From a checkpoint of a small sound classifier: 5800 steps, 7.1 epochs.
Rows from block 4, named by matrix and row number. Each number is 128 + 32 x the weight over its row's rms, rounded and kept within 0 to 255. All counts start at 0. After the name is the row's rms in percent of the matrix's.
# pw1: conv module expand (GLU, value and gate stacked) (model.blocks.4.conv.pw1.weight, 256x128), inputs 0-127
pw1.43 089 [125 139 131 176 123 133 134 168 184  72 127 144 131 137  61 116 173 147  81 123  63 152  82 116 102 121  68 146  96 135 123 143 147 134 108 123 131  58 154 124 112 128 185 137  88 151 149 115 115 177  87 124 124  68  53 197 105 180 172 103 161 142  90 173 138 164 105  79 154  80 141 121  65 108 122 153 118 132 180 138 111 151 131 117 117  97 109  98 141 161 174 145 165 166 160 143  85 124 151 141 182  71  78 147  98 155 101 181 133 124 139 127  78 133 130 107 112 136 160 154 164 152 120 149 123  65 104 168]
pw1.44 089 [ 75 109 151  91 116 105  76 165 112 111 150 193 153 170 117 110 158  88 145  93 117  90 122 171 156 145 102 122 127  72  85 109 168 159 137  32  89 140  97 115 101 150 138 163 135 168 113 132 135 147  94  97  84 116 153 165 120 143 146 129 101  95 138 159  93 113  91  93 151 158 123 162 156 103  48  92 163 125 128 100 145 123  74 191 168 193 141 146  72 166 142 122 144 139  60 149 119 150 132 113 138 151 113 198 149 125 113 175 122 143 126 111 124 170 159  89 174  93 155 139 151 186 155 145 141 103  86  83]
pw1.45 078 [132 176 118  82  95  76 120 153  83 155 128 135 120 121 208  97 107 168 131 165 138 125 162 139 183 112 157 112  83  82  58 141 166  97 176 158 177 165 109 109 137 150 160 118  91 137 198 145 191 112 160 145 113  85 190 142 154 171 109 115  71 158 124 143  94 165 146 123 133 172  68  78 164 135 150  97 124 178 116 108 131 162 133  98 126 109 160 132 103 106 118 116 118 119 116 115 186 215 156  82 143  83 122 134 143 142 129 160 165  82 151 118 149 102 123 120 120 110 107  61 105 168 148  84 120 120 121 156]
pw1.46 102 [131 162 160 134  85 136 145 104 109 189 144 150 132  78 167 100 129 132 163 171 109  91 124 106 139 136 140 161 136 122 169  91  85  96 165 167  99 115  92 172 154 144 132 201 118 151 143 162 157 172 125 128 158 140 131  96 164 124 158 138 116 173 113 106 164  78 169 155 159 103 191 156 149 156 153 223 106 131  96  67  90 111 138 170 154  84 113 100 140  79 122 125 100 116  79  83  87 129 138 149 121 163 127 103 185  76 113 114 111  99  73 116  87 123 153 136 109 101  80 102  73  60 165 124  95 136 114 177]
pw1.47 092 [176 107 141  74 193 160 145  92 165 166  94 164 132 108 130 155 145 116 120 127  89 108 185  99 197  68 160 148 116 151 113 106 122 159  53 115 117 145 138 172 100 157  96 132 107 124 154 142 150 126  96 120 153  38 136 160 116 129 166 122 152  79  97 160 128 149 111 133 118 113 107 158  79  69 116 128 172 200 129 125 109 164 101 105 134 119 124  63 115  84 132  84  90 101 148  93 132 102 139 178 170 120 160  89  94 148  91 151 137 121 199 122 129 129 169 152 160  73 176 109 113 144 155 122 194 113 105 104]
pw1.48 104 [ 77 115  84 155 111 140 168 130  64 181 140 112 202 145 120 123  67 139 126 113 181 132  96 115 104 172  97 188 164 160 133  90 121 128 149 119 139 162  92 149 155 149 126 128 166 164 122 123 133 128  87 143  94 109  60 102 180 103 131 178 151 137 126 106 145  71 197 152 135 119 185 115 134 135  60 166 130 108  92 114 108 168 139 191  70 115 153 153  64 128 130 130 110 113  65 181 120 101  89 150 141 129 180 175 139  96 119 135 154 133  89 121 171 101 123 113  96 149 103 167 176  96 148 169 102 154 137  97]
pw1.49 099 [121 162 156 150  77 138 166 147 104 168 111 171 103 111 179  99 104 166 150 150 119  76 173 153 112 137  79 104 148  58 137 136 102 125 112  68 146 107  48 133 127 178 161 168 131 166 165 160 112 171  97 165 102  91 112 136 155 186 150  47 106 130  95 111 180 114 126  95 105 125 113 147 107 125 131 120 150 167  79 128  92 177 137 167 115 159  95 192 115 142 162 135  79  97  94 103 133 198 196 177 105  94 136 129 172 127  96 146 106 122 150 114 132 150 149  98 110 134 140 109 156 122 139 104  62 123  94 170]
pw1.50 093 [149 114 120  64 143  89 119 153 132  96  86 154 120 142 152 135  93 105 140 164  83  69 151 184 161 138 141 151 141 193 150 158 108 128 120 122 131 143 115  56  74 158 110 100 158 175 194  80 136 153  71 152 138 107  99  98  94 162 153 101 163  94  98 188 126 182 114 140 135 169 110 145 138 110 153  93 171 146  83 121 176 152 118 151 110 129 178 120 143  96 136 137 124 143 185 162 177 120 111 111 170 179 136 134  94 162 208 126 112  87 140 137 132 124 121  89 151  99 205 100  80 150 149 166 119  75 129  93]
pw1.51 089 [119 149 112 171 110  80  87 107 106 133 146 181 113 143 130  97 101 123 137  88 119 109  88 114  72 144 144 124 136 131 167 153 143 148 180 111 138 117 134  81 112  66 126 158 203  90  92  72  92 181 160 123 131 126 146  58 170  93  86 110 131 130 176 106  99 147  67 150 133 126 160  99 117 103 143 146  99  55 137 170 200  97 126 172 184 143 154 144  96 132 119 164 144 177 101 116 154 151  64 133 138 142 105 160  71 160  94 126 115  87  84 134  81 156 108 130 151  82 148 125 150 106  89 194 141  86 147 123]
pw1.52 092 [114  99 107  86 128  94 121 160 121  89 141 170 187 145  94 156 149 186 120 165  85  81  79 171 105 130 112 146  88 146 152  76 104 208 131 119 116 117  95 165 111  64  93 144 151 101 155 173 143 162  54 127 115 110 134 180 114 164 133 165 104  92 135 107 117  85 110  93 186 124  93 174 113 112  87 119  82 161 133  86 105 180  97  98  95 164 118  87 105 189 170 142 128 119  64  97 115 163 133 145 116 143 165 167  96 136  94 132  86 190 136  86 101 147 108 151 137 131 139 114 114 151 127 141 165 127 191 146]
pw1.53 105 [157 152 112  84 105 130 136 159 126 184 148  60 127 145 111 153 205 112 176 153 107 131  92 105 181  79 126 149 129  83 111 126 136 199 148 104  90 135 100 163 179 121  86 110 105 157  93 136 142 134 137 105 109 140 137 103  84 123 174 157 130 133 109 133 114 103 155 103 137  56 162 116 131 130 109 124 115 154 130 107  89 122  64 113 146 130  46 128  66 132 106 176  61 137  64 121 102 127 103 124  65 166 153 169 142  61 166 114 104 146 131 123 158 128 152 143 144 166  77 109  82 146 120 156 192 193 123 127]
pw1.54 110 [112 112 109  51 134 112 126 118  82 187 130  66 152 145 164 163 113 151 182 133 179 119 152 152 177 126 173  96 160 111 148 153 117 138 190 156  79 209 112 170 141 112  96 102 157  80  95 106 172  98 157  69 144 138 165 133 109  71 109 181  66 145 158 123 120 105 148 183  92 158 124 154 130  98  88 163 117 126  86 133 160 103 116 199 121 154 171 170 138 115 102 139 100 113 102  86 146 133 127 132  93 152 157  93 122  79 196 106  97 135  93 124 156 100  98 109 141 158  96  98 106 116 149  97 124 176 114 133]
pw1.55 083 [193 108 102 149 144 165 188 100  89 119  97  79 116  97 191 146  73  97 128 154 133 171 135 102 154 148 133  81 115 130 129  88 142  52 100 153 127  66 134 157 131 136 121 102 144 149 155 153 100 158 145 133  99 168 143 129 133 129 101  96 111 207 102 117 184 124 157 152  91 134 126 145  99 127 116 139 152 137  92 157  94  99 163 162 100  69 137 123 178  89  98  62 133 122 148 134 142  85 164 119 106 140 122  86 188 129 151 107 196 109 109 150 174 133 140 141 102 105  67 145  90  48 128 171 175 181 148 139]
pw1.56 099 [177 237 101 154 144 130 153  89 139 128  52 101 160  76 101  68 111  88 174  92 109 150 143  71  67 163 130 109  75 164 114 129 114  91 159 154  81  65 132 149 120 147 100 136 147 113  64 133 103 113 139 179  92 166 103  76 146  71 110 163 166 145 130  87 112 154 177 175 156 127 112 134 189 140 108  79 118 126 116 147  76 133 149 124 135  73 123 131 146 107 142 117 100 151 136 135 142  60 131 132  94 136 154 125 170 110 158  77 184 150 143 149 130 135 115 164  95 171 117 140 120 127 134 125 142 154 132 137]
pw1.57 082 [137 185 143 203 128 121 102 131 107  86 157 103 101 152 151 158 108 137 132 136 117 142 112 129 139 100  45 116  91  96 144 104 146 155  96 136 159 111 230 129 183 125 185 184 144 125  98 173 157 198 200 194 121  85  63 124 112 101  63 103 107 107 137 152 124 156 161 153 132 143 118  88  74 132 109 104 131 147 103 132 109  83 124  93 153 156 131 145 112 184 117  91 148 144 135 101  89 130 139 186 137 106 136 164 195 138 100 167 122 123 154 144 118 172 126 125 121 100 105 136 104 107 110 106  78 168  92 156]
pw1.58 087 [124 128  97 140 110 138  62 135 165 168  49  82 111  71 163  97 166 136 174 146  81 152 154  98 116  80 165 140 101 142 137 168 111 122 194 104  86 174 138 100 109  97  99  79  95 166 155  91 129  80 138 164 172 138 208 138 113 158  98  98 150  80 148 133 134 111 125 155 105 120 162 145 173 170 128  99 130 128 148 154 121 127 105 181 128 160 158  91 118  62  98 118 135 145 105 132 144 186 140  97 173 134 128 122 122 117 184  98 129 137 139 189  83 141 147 112  93 144 193  77 106 185 118 124 115  69 148 132]
pw1.59 099 [ 87 103 133 146 120 138 138 208 205  92  95 121 124 122 113 136 157 124 112 146  62 104  85  92  98  92  97 147 133 144 149 122  78 154 111 160 135 118 156  70 120 131  80  88 129 140 179 117 100 114  80 210 148 148 104 155 147 166 142  98 170 182  98 101 172 145 110  70 132  80 124 159 118 118 126 154  73 143 189 116  96  88 176 132 130 124 184 117 143 135 114 150 180 144 128 185 118 129 115 143 192 108 116 151  84 140 113 135  68 142 173 143  61 116 114 137 160 117 167 149 169 132 133 115  78  85 114  92]
pw1.60 103 [123  80  89  84 202 139 137 146  85  68  84 138 143 151 107 181  95 117 130 111 134 100 154 150 175 154 185 125 175 187 102 145 154 124 139 109 117 187 154 133 162 133  86  75 146 135 115 105 148  88 115 102 135 167 127 158  89  57  93 152  62  89 121 115 133 148 116 165 118 132 128 120 135 107 119  92 141 154 100 153 193 147 130 167  87 163 185 109 161 103 135  99 147 132 152 107 134 134  67  69 152 147 108 161  97 120 159  92 143 137 123 127 156 107 103  66 141 132 167 124 105 194 193 127  91 113  93  66]
pw1.61 084 [171  92 142 125 170 129 103 138 170 161 138  77 130 120  92 187 156 160  72 171  78 109 147 116 156  92 169 102 138 154 124 148 107  85  94 145 108 148  78  99  57 183 153 120 152 137 179 163 111 125  92 150 119  94 173 164  74 148 118 127  73 104 150 103 141 130  94 127  52 132  95 136  97  68 150  91 112 135  88 139 132  93 162 129  93 145  93 107 180 115 140 145 153  96 125  84 125 139 129 126 202 138 158  55 161 103 174 169  99 127 182 154 155 127 116 111 185 113 104 125 130 118  87  95 171  81 137 124]
pw1.62 094 [ 97 129 115 160  74 142 153 126  98 186 109 104  70  78 168  52  99 150 203 152 116  99 140 101 104 173 111 101 112 153 146  92 128  87 117 136  79 105  84 164 109 129  95 127  94 151 133 134 141 128 137 155 175  99 129  66 141 110 145  88 111 166 174 152 116 166 104 174 143  81  98  52 132 164 143 141 100 124 165 128  92 184 135 198 148 125 149 152 109  67  99  91  96 171 149 117 126 144 142 185 140 129 167 102 163 146 176 126  97 107 117 113 174 123 122 165 102 172 129 161 136 104  88 166 104 171 163  93]
pw1.63 089 [120 171 124 137 158 105  81 102 142 121 139 107 108 142 166 146 139  94 130 148 128 138 105 120 159 133 153 107  96 122 101 124  54 115 124  74  98 171 173 140 166 121  71 117  95 173 139  93 200  99 133 103 126 136 121 130 101 139 195 170 128 103 154  91 118 203  89 160 132  76 143  92 104 102 115 118 134 139  89 122 170  93 141 131 113 170 124 147  75  89 133 115 120 107 108 104 128  59 154 170 152  85 175 126 121 113 130 141 155 172 119 151 129 209 116  96 202  79  85 114 152  87  83 208 141 182 106 163]
pw1.64 095 [178 115 129 124 108 135 181  99 105  86 131 135 122  99  71 122 127 137 115  86 145 144  89 166  98 134 118 245 111 118 112 119 126 135 147 116 131  82 129 147 125 119  78 103  78 160 115  97  96 149 110 128 130 168 138 148 119 160 188 222  96 104 126 167 109 165 104 131 138  91 106 120 133 120  83 114 147 157 137  96 103 192  81 111  94  81 100 142  89 116 143 166  84 150 142 158 120 138 128 159  57 147 146 115 132 157 131 125 115 174 149 136 115 128 150 155 184 142 104 155 181 136 200 182 195 125 205 128]
pw1.65 094 [114 110  98 120 147 153 118 156 186 155 135  73  91 162 126 149 156 117 117 195 107 162 136 114 183 151 121 136 101 122 160 167  77 192 104 147 141 154 125  86 111 150  85  98 102 153 211 122 194  93  91 169 172 107 128 141 183 165 129 119 133 179 101  66 115  96 130  91 143  66 174 123  93 125 139 152  89 113 165 130  89 125 134  95 112 108 150 122 138  67  90 186 118  80 170 169  64 154 111 123 176 120 123 124  67 160 132 125 117 112 149 127  99  99 142 112 113  97 104  67 144 130 155 114 139  90  80 110]
pw1.66 098 [123 112 126 124 147 103  96  17 118 122 105 129 136 129 160 152  74 111  94  96 180 108 173 133 147 146 130 108  81 153 111  96  72  53 169  96  72 172  92 185  81 118 126 132 126 135 142  84 200 105 155 121 100 148 153 129  86 118 120 158 136 149 161 138 120 163 130 141  77 157 125 102 131 149  77 109 151 134 155 102 175 113 141 149 131 115 157 185 102  97 156  83 133 106  80 101  94 109 123 165 129 141 197  92 188 135 123  92  86 157  86 151 179 161  81 114 129 157 134 105 160 133 138 197 132 150 133 157]
pw1.67 075 [140  92 115 139  94 119 139 144 150 154 129 143 126 161  91 108 118 171  89  92 181 125 122  67  95 151 114 169 141 133 173 171  86 113 155 132  84 123 116  91 123 162 188 120 128 168  71 161  96  94 142 159 112 214 110 128 144 120 128 165 128 136  87  77 125 123 111 155 124 152 135 111 125 150 170 184 114  58 158 186  66 141 129 143 158  68 174  81 153 135 111 167 117  98  84 143  86 148 119 145 152 104  87 141 111 145 120  71 153 112 131 162 133  63 121 161 114 186 117 185 103  58 139 123 139 153 195 142]
pw1.68 091 [125 194  80 138 188 128 129 168 159 124 110 116 195  86 123  91 152 105 143 129 144 101  33 164  95 152  74 106 109 104 122 110 169 127 139 159 117  93 127 179 153 116 111 107 115  70 107 107  82 181 115 142 123 111 120 112 152  73  85 118 107 130 115 164 151 117 131 168 131 107  93 148 212 125 140  75 137 192  61 156 127 172 123 137 153 154  84 109 133 182 147  91 106 133  87 102 120  96  87 136  83 103 180 155 161 138 164 116 176 155  92 160 132 127 115  79 128 162 164 172 111 139 148 176  97 139 129 125]
pw1.69 105 [108  70 106 114 122 142 119 137 157 148 152 158 116 104  78 122 100 169  96 114 129  92  85 197 134 127 105 148 116 135  97 109  70 101 146 156  66 141 116 136  58  82 149 125 154 120 127 135 126 160  97 102 114 141 104 133  76 151 108 110 139 145 101 184 107 154 101 130 112 103  64 130 118 159 163 110 114 177 141 105 129 186 142 161 136  93 199 103 115 161 147 141 126 137 135 181 133 140 106 127 166  93 135 150 165 206  78 116  97  93 167 127 193 106 122 204 132 166 136 148  92 202 189 165 121 142 127  54]
pw1.70 096 [135 153 122 109 114 170 157 133 182 110  77 130 108 136 134  80  77 120 190 161  62  94 118 102 151 129  97 148 131 195 161 179 112 108 136  94  84 137 177 124 116 151  71  89  67  98 147  84 132  90 160 138 168 148 110 117 101 114 116  76 123 160 126 161 135 209 143 122  95 105 142 109 159 151 131 136 152 182 174  95 115 131 136 143 177 156 144 114 166  72 124 130  79 173 165 190 132  89  79 127 109 126 130 147 160 122 184 128 130  97 149 191 125 118 134  89 163 103 168  83 124 145 114 194  92  86 134 123]
pw1.71 099 [127 113 161 120  89 143  90  96 115 124 118 101 112 143 159 141 171 107 141 119 140 136 162  89 188  93 160 109 123 120 144 153  91  85 139 150 112 104 100 145 119 130 163 100  55 185  68 111 112  80 172 159 134 188 189 131  90 149 156  98 144 148 122  57 110 141 116 136 141 159 158  92 149 180 194 149 130 109 219 179 129  71 126 135 134  87 129 121 173 117 107  93 148 148 183 111 185 149 137 132 159 149 128  94 119 139 111 105 108  43 129 113  84 123 120 162 104 114  93 147  91 115  71  97 198 128 148 125]
pw1.72 076 [139 129  88 130 168 185 132 104  95 122 110 101  99 138  96 157 128 110  96 156 101 123 147 152 187 135 122 112  82 140 112  93 131 166 105 168  93 126 130 165 107 148 157  83 105 142 136 136 103 150  67 153 104 129 160 175 101 144 155 155  99  80  92 124  87  95 133 124 145 114  55 189 133 138 133 170 129 161 103 114  77 198 189  95  61 135  74  75 145 105  62 103  90 131 126  95  90 117 187 170 114  78 115  92 180  90 165 200 106 114 164 115 113 138 122 124 141 144  87 116 123 170 121  76 103 147  96 152]
pw1.73 082 [187  54 162 121 141 123 114 106 150 129 144 105 116  93  78 151 100  95 122 170 135 130 204 192 137  43 104 112 125 125 134 164 129 135 125 159 108 122 103 153 135 139 211  97 167 142 180 137  90  77 164 121 137  85  87 114 146 130  98 161 122 120  83 170  89 107 115 121  43 141 117 142  96  77  98  81 153 133 153 144 174 100 129 112 172 155 127 105 125 133 167 115 153 164 182 162 130 156 127 118 164 117 103 145 119 105 181 151 126  80 153 151 126 112  97 109 168 101 106  94  74 141  84 119 140 104  87 196]
pw1.74 096 [156 100 190 142 142 130  87 156 210 105 146 125 148 139 141 103 145 146 110 118 100 134  52 118  77  99  60 154  76  78 146 111 148 151 143 108 187  97 150 117 135 148 127 219 159 102  95 160  78 187  89 176  90 131 141 130 137 155 185 145 170 146 112 146 139 128 127  36 126 133 105 123 140 173 155  69  95 137 173 142 157 125  94 108 156 138 135  97 145 190 130 196 100 137 120 129 118 101 129 113 123  76 103 122 117 105 117 168  61 148 121 140 133  99 127 154 165  82 136 106 156 139 121 100 142 103 166 121]
pw1.75 090 [116 122 126  92 135 169 117 142 161 111 158 144 101 146  66 147 166 164 148 129 105  94  53 108 158 111 115 196 135 166 148 109 128 130  57 152 138 139  76 127 113 137 127 142 129 194 157 153 116 108  57  84 143 133 110 101  94 137 140 202 116 158 157 142 145 141 130 163 130  78  69 159  77 129 138 190 165 112  94  80 143 136 172 145  85 122 106 123 142 172 126 137  64 108  94 138 115 153 132 162 114 140 180 159 176  88 101 142 114 156 149 125 147 100 179 176 146 173 139 197 122 137 182 165  76 166 148 107]
pw1.76 084 [179 122  90 110  96 137 173 154 115 163 174 165 128 117 149  74  46 122 102 142  95 118 139 101 136 153 142 115 116 104  97  95 129 155 141 110  95  85  99  95 133 123 191  79 108 176 184 156 126 211 103 126 169 140 104 122 122 165 114 146 134 173 161 155 164  62  99 178 138  86  64 128 146 165 162 102 123 120  77 110  66 169 146 156 110 106 112 131 165 149 142 108 115 135 158 164 151 106  95 123 167 151 140  79 130 138 116 164 143 109 188  93 144 115 183 169  86 146 192 124 100  82 141 132 125 126  63 136]
pw1.77 103 [198 160 106 142 162 156 157 172 173 143  99 146 156 112 103 132 135 139 119 109 135  93  62 134  41 154 122 144  99 170 162 143 149  74 138 156 127  81 154 120  66 129 103 129 101  89 132 129  85 142 144 121 140 197 141 145 114  89 104 132  98 127  98 132 160 103 155 136 170 112  78 130 167 128 142 148 162 119 157 163 129 189  78 157 128  61 163 129 173 145 121 164  90 176 162 126 116 136  87  87 107 124 119 115 148 162 165 121  83 179  98 129 190  76  51 166 144 146 136 153 131 136 175 155 128  92 171  78]
pw1.78 098 [ 97 114 170 158 125  81  94 166 154 119 137 137 118 102  60 160 150 164  86 145 177 143  76 128  83 172  89 170  72 143  76 102 106 127 112 120 113 117 158 107  70  98 116 129 110 120 111 106 130 122 131 117 118 126 107 126 129 158 199 203 102 107 143 140 103 128 120  71 157 120  74 117  74 120  93 102 116 112 178  87 124 203 128  92  93 103 146 119  87 149 181 140 113 101 140 164 104 162 126 119  89 110 161 146 110 147  59  85 127 194 102 150 185 148 115 115 136 155  85 158 205 102 138 170 162 143 150 107]
pw1.79 095 [158  93 102 110 120  98  90 126 142 153 155 191 113 128 138 154  62 189 158  74  91  72  99 104 120 106 142 182 155 133 151  93 132 154  91 118 121 126 121 137 135 117 113 136  96 110  69 157 124 160 114 105 123 117 133 135  81 107  84 132 101 168 184  83 176 130 117 150 115 115  92 162 150 185 106  97 112  93  63  72 133 113 139 135 151 126  66 122 222 181 145 133 108  62 128 133  82  82 109 139 105 102 121 128 137 159  92  92 110 166 109 116 138 125  99 154 101 126 126 166 152  60 116  80 198 174 107 153]
pw1.80 106 [112 132 120 134 145 175  48 127 162 101 141 115 101 135 138 159 160 106 125 131  87 115 177 163 110 144  63 137 116 130 134 119 129 139  80 177 145 113 203  52 158 123 109 157 114  73 132 169  74 159 110 129 129 128 142 120 156 124 111  97 144 178 130 115 153 163  90  48 149 111 136 184  85 105 149  99 161 120 174 142 134 101 132 128  97 151 136 121 189 138 119 146 181 135 183 145 132 100 157 127 156 156 143 135 120 190  96 112  98 161 156 155  81 135  84 143 144  29 161  79 113 140  87 104 108  72  89 102]
pw1.81 097 [119 110 151  53 112 113  94 134 133 103 132 194 122 130 110 127 131 170 131 157 119 100  96 125 146  96 126 142 134  80 106 101  93 113  87 142 137 236 127 143 175 120  87 175 128 126 166 109 162 134 121 133 137  80 102 143 118 168 138 127 147 161 147 150 107 166 120  88 148  55 136 142 123 145 145 143 108 133  90  34 164 158 146 118 189 192 139 113 137 111 136 110 103 103  63 142  88 108  89 127 146  62 164 199 158 107  94 125  89 143 147 169 121  92 162 170  78  72  98 113 150 116 164 153  76 117 138 152]
pw1.82 103 [131 116 139 182  61 143  83 144 178 167 156 100  92  84  99 148 162 173 143 136 125 163 111 113 116  83 113 130 102  72 185 161 143 194 141 143 121 103  97 162 100  95 167 129 156 144  94 180 108 107 133 169 109 141 151 114 152 151 130 163 159 138 120 115 151  59 103 101  78 141 115 143 111 154 126 152 128  80 184 123 131  64 112 156 153  91 101 131 140 151  89 173 147 128  98 109 156  94 211 165 134 133  95  97 152 115  64 106  80 155 136  65 146 132 111 158 110 121 133 127  98 114  52 128 159 153 143 203]
pw1.83 093 [ 93  85  92 122  67 143 127 178 142 135 129 155 135 126 129 167 148 167 150 141 114 136  53 153 123 125 121 183 142 131 129 143 142 135  93 136 122 184 111 166 159  57 140 171 100 160  82 128 175 127 124 142 157 112  88 180 104 116 128 224 151 150 107 176 111 128  84 137 131  87 139 110 149 164 125 190  79 123 109 113 154 106 155  91 136 158  86 130  95 177 160 120 109 131  68 116  91 144 106  78 104 171 137 189 125 140  59  85  86 133  96 128 112  73 124 124 113 121 141 163 123  72 118 125  77 181 185 116]
pw1.84 102 [154 154 127 220  64 172 107 123 149 112 141 130 106  75  75 100 169 122 159 130 103 102 105 164  89 127 112 130 120 107 140 108 107 151 139 130 186  78 102 119  79 136 221 162 155 139 145 159 119 156 107 130 105 133  76 117 151 203 123 133 194 164 111 125 168  98  99  91 149 106  96 118 107 117 149 144 148  83 121 146  91 134 153 112 112  58  97 117 124 151 105 191 105 175 159 179 148 177 155 134 137 137 103  76 160 168 135 134 112 155 174  98  76 159 145 168 104  99 150 125 142 123  84 175 159 107 108 166]
pw1.85 105 [173 150  89  98 102 143 106 173 153 147 124 123 133 148 213 167 160 142 194 147 129 156 112 118 138 158  66 141 168  96 135 146 122 133 138  83 120 162 120 122 165  47  99 102  90 150 111 122 166 146 117 207 113 200 144  88 101 126 177 137 106 148  91 148 174 117 105 137 165  61 165 105 130 126  98 150  84 111 126 150  92  92 134  65 145 183 118 144 139 123  88 144 152  71  87 117  87 109 100  75  87 178 101 168  79 102 141  65 128 137 115 152 109 137 131 123 119 120 117 139 157 106 135 178  97 112 160 163]
pw1.86 089 [142 184  90 167 172 105 126 168 157 131 132 118 130  96 159  97 141 103 125  86 107  79  83 110  77  84  85 146 141 101 106 126 195 160 132 148 166 175 125 169 151 102 112 116 174 121 131 124  84 141  93 178  76 106 124 156 114 164  93 135 112 118 126 142  98  64  90 111 168 127 111 106 184 116  77 126 134 203  70 160 157 165 123 121 144 171  94  87 133 155 106 105 134  96  95 103 141 128 145  53 150 107 134 164 132  70 111 164  98 159 150 102 159  68 104 113 110 166 192  94  86 158 108 126  95  90  94 108]
pw1.87 115 [ 63 133 153 134 139 214 128 113 156 125  86 151  55 169  23 131 180 113 146 103 141 137 120 126 115 133 146 151 148 184 154 102 107 101 113 117 122 109 106 178 128 144 142 112 108 158  83 102 104 146 121 117  98 109 119 184 135 131 148 141 134 123 109 172 125 104 122 114 132 105  81 171  79 153 119 127 134  98 156 106 128 189 196 162  94 102 152  95 139 155 152 117 120 176 138 104 105 124 115 120  78 132 125 177 139 136 121  66 106 122 160 147 119 131 112 143 146 180 128 182 124 198 192 153  86 163 171  39]
pw1.88 097 [106 101 113 110 106 118 137 191 109  60 165 188 136 103  87 149  99 157 118 116 112  89  54 161 125 138 135 200 127 167 149 127 138 129 120 115 114 124 150 126 156 117 156  99 141 178  90 139 173 179  87  81 167 162  78 135 123  85  99 167 194 136 175 181 174  94 158 145 142  82  97 176 142 176 122 137 139  92  66  99 115 110 158 150 159 143 154 115 178 145 160 103  96 131  95 152 173  92  81  96 134 116 138 170 126 154  82  97  89  76 106  91 141  95 132 173 108 147 135 142 119  72 140 100 116 164 151 101]
pw1.89 100 [ 70 172 118  64  85 192 145  89 161 126 122 152 119 114 160 110 158  51 120 172 126 110  99  91 187 128  91 122 169 186 136 115 106  90 150 146 128 168 163 147 124 152  84 126 139 144 129  83 118 127 125 164 162 107  95  79 126 148 188  96 142 135 167 128 134 179 117 118 130 121 167 149 147  88  94 120 106 161 149  83 108 121 109 127 151 191 100 133  99  81 107 109 130 133 175 135 134  68 116 130 151 162 127 160 104 130 170 114 113 100 143 173  64 190 119  82 224  86 112 104 146 109 114 178 115 156  83 115]
pw1.90 092 [124 142 106 175 125 109 124 162 141  80 133 127 152 142 112 101 130 132 127 155 121  66  98 114 116 140  95 148  79 123 181 110  67 125  75 109 168 138 121  70 124 116 108 155 172  99 129 170 116 152  67 146  90 167 111 116 137 173 139 191 144 192 120 165 194 133 109  83 174 103 137 129  76 146 102 213 129 102 141 119 170 171 104 122 130  90 106 123  96 144 162 182 137 101 103 151  88 118 145 165  76 119 123 156 114 133  77  98 125 160 113  98  86 105 108 148  86 101 123 185 174  49 145 182  93 154 135 160]
pw1.91 113 [126 162 102 127  93 120 176 160 137 120 180 127 196 181 158 175 155 126  98 153 137 125 103  93 172 123 123 130 147  92  74 133  87 185 119  79 138 188  93 150 172  77  85 102 131 191 143 157 176 104 133 144 138 145  96  99 125 120 190 185 114 150 168 125 110 102 137 126 123  93 133 110  92 107 122 111  90 183 145 109  94  86 102 127 128 206 141 154  46 132 114 151  94  72  78 166 127 149 127 146 108 152 120 154 100  77 121 191 157 114 146 154 110 133 172 140 142 123  81 120 103  96 110 164 100 176 100 149]
pw1.92 095 [156 112 144 102 146 116 134 131  94 165  89 182 179 150 121 158  81 164 159  98 164 132 117 125 101 144 137 160 139 133  79 105 135  98 104  62 104 138  79 163 102 128  68 102 150 151  86  78 135 103 106 113 147 103 147 126 140  86 140 148  55 108 168 174 173 163 127 144 117 196 111 140 133 117 110 116 159 162  62  72 191 114 136 121  74 178 133 181 142 137  97 141  59 175 124  89 143 118 143  81  93 170 165 121 169  66 120 174 172 143 161 149 145  83 141  86 127 170 150  97 144 133 161 101  97 132 148 127]
pw1.93 097 [ 54 154 121 156  59 187 126 117 132  66 120 164 131 181 122  88 136 144 128 105 145 136 105 135 114 152 120 199 150 171 156 174  82 112  97  74 102 111 106 139 126 109 167 134 131 130 130 132 141 147 104 150 151 157  56 125 104  88 167 175 128  54 112 176 138 172 145 139 128 133 100 167  96 129 108 208 150 102 144  89 109 113  83 133 158 122 187 146 136 168 135 179  70 149  95 152 181  67 102 121  81 128 134 143 136 175 121 116 157  98 126 154  86 173  98 139 104 109 116 146 108 121 114 149  61 135 172 110]
pw1.94 091 [164 159 100 104 143 118 142  28  84 143 119 148 157  91 120 169  57 129 144 107 129 174 169 140 142 134 116  95 106 167 146 144 147  51 167 131 110 107 127 172 153 118 128 156 104 144  87  87 110 134 171 145 121 128 139 100  96 103  77 170  67 144 130 163 155 132 154 224  73 179 130  87 164 156 100 101 150 140 112 106 190 124 104 156 152 116 106 162 117 117 129 104  84 101 119  72  94  95  94 142  97 138 179 135 153  82 139 111 180 149  84 162 158 177 133 132 141 125 102 108 142 110 196 116 147 159 108 138]
pw1.95 104 [146 102 189  88 143 122  89 149 179 140 147 166 130 189 128 201 129 152 124  99  77  87 139 157 124 133  72 141 184 134 190 155  93 148  85  85 154 165 129 118 103 110 104 203 128 114 128 177 134 131 104 145 113 128 140 173 109 146 176  89 111 106  86 170 138 141  81  72  89 139 156 162 104  90 105 123 147 122  89  88 118  32  95 161 150 129 118 142 121 172 150 129 130 108 130 153  53 144 163 140 135 149 127 149 117 104 101 101  36 155 126 158  98 114 145  86 132  86 102 151 140 121  97 130 127  92 111 168]
pw1.96 092 [136 153 146 186 119 104 145 134  99 143 133 154 141 112 130 144 120 168  91 168 135 136  98 120 139 158  98 144 144 108 117  79  90 168 193 122 196  54 130 102 135 127 140 177  90 101 122 150  97 171  64 161 122 117 138  92 180 127 127 167 213 152 127  74 126  78 186  93 123 138 171 136 127 103 112  90  85  66 107 100 107 133 133 107  85 102 105 164 162 183  99 117 165  64 124 154  79 180 113 141 109  93 186  81  97 137 148 124 185 163  95 117 122 125 113 132 142 110 115 106 141  58 101 128 147 134 111 170]
pw1.97 090 [145 162 101  79 135 133 145 105 105 156  94 116 219 115  70 132 162  79  95 169  76 103 117  88 114 118 169  97 158 123 174 148 124 189 148 142 102 124 127 151 170 150 135 121 182 157 142 104 129 109  74 125 185 109 109 142 191 110 132 194 150 146 117 135 154  83 133 160 144 161 129 154 166 124  75 145  73  83 129 130 141 104 108 102  86 133 106 112 170 158  59 148 106 165 163 138  97  85 158 112 104 176 121 159  82 144 161 186 165  96 147 133  99 128 148 138 127 145 130 163 106 121  57 168 138  85 154 182]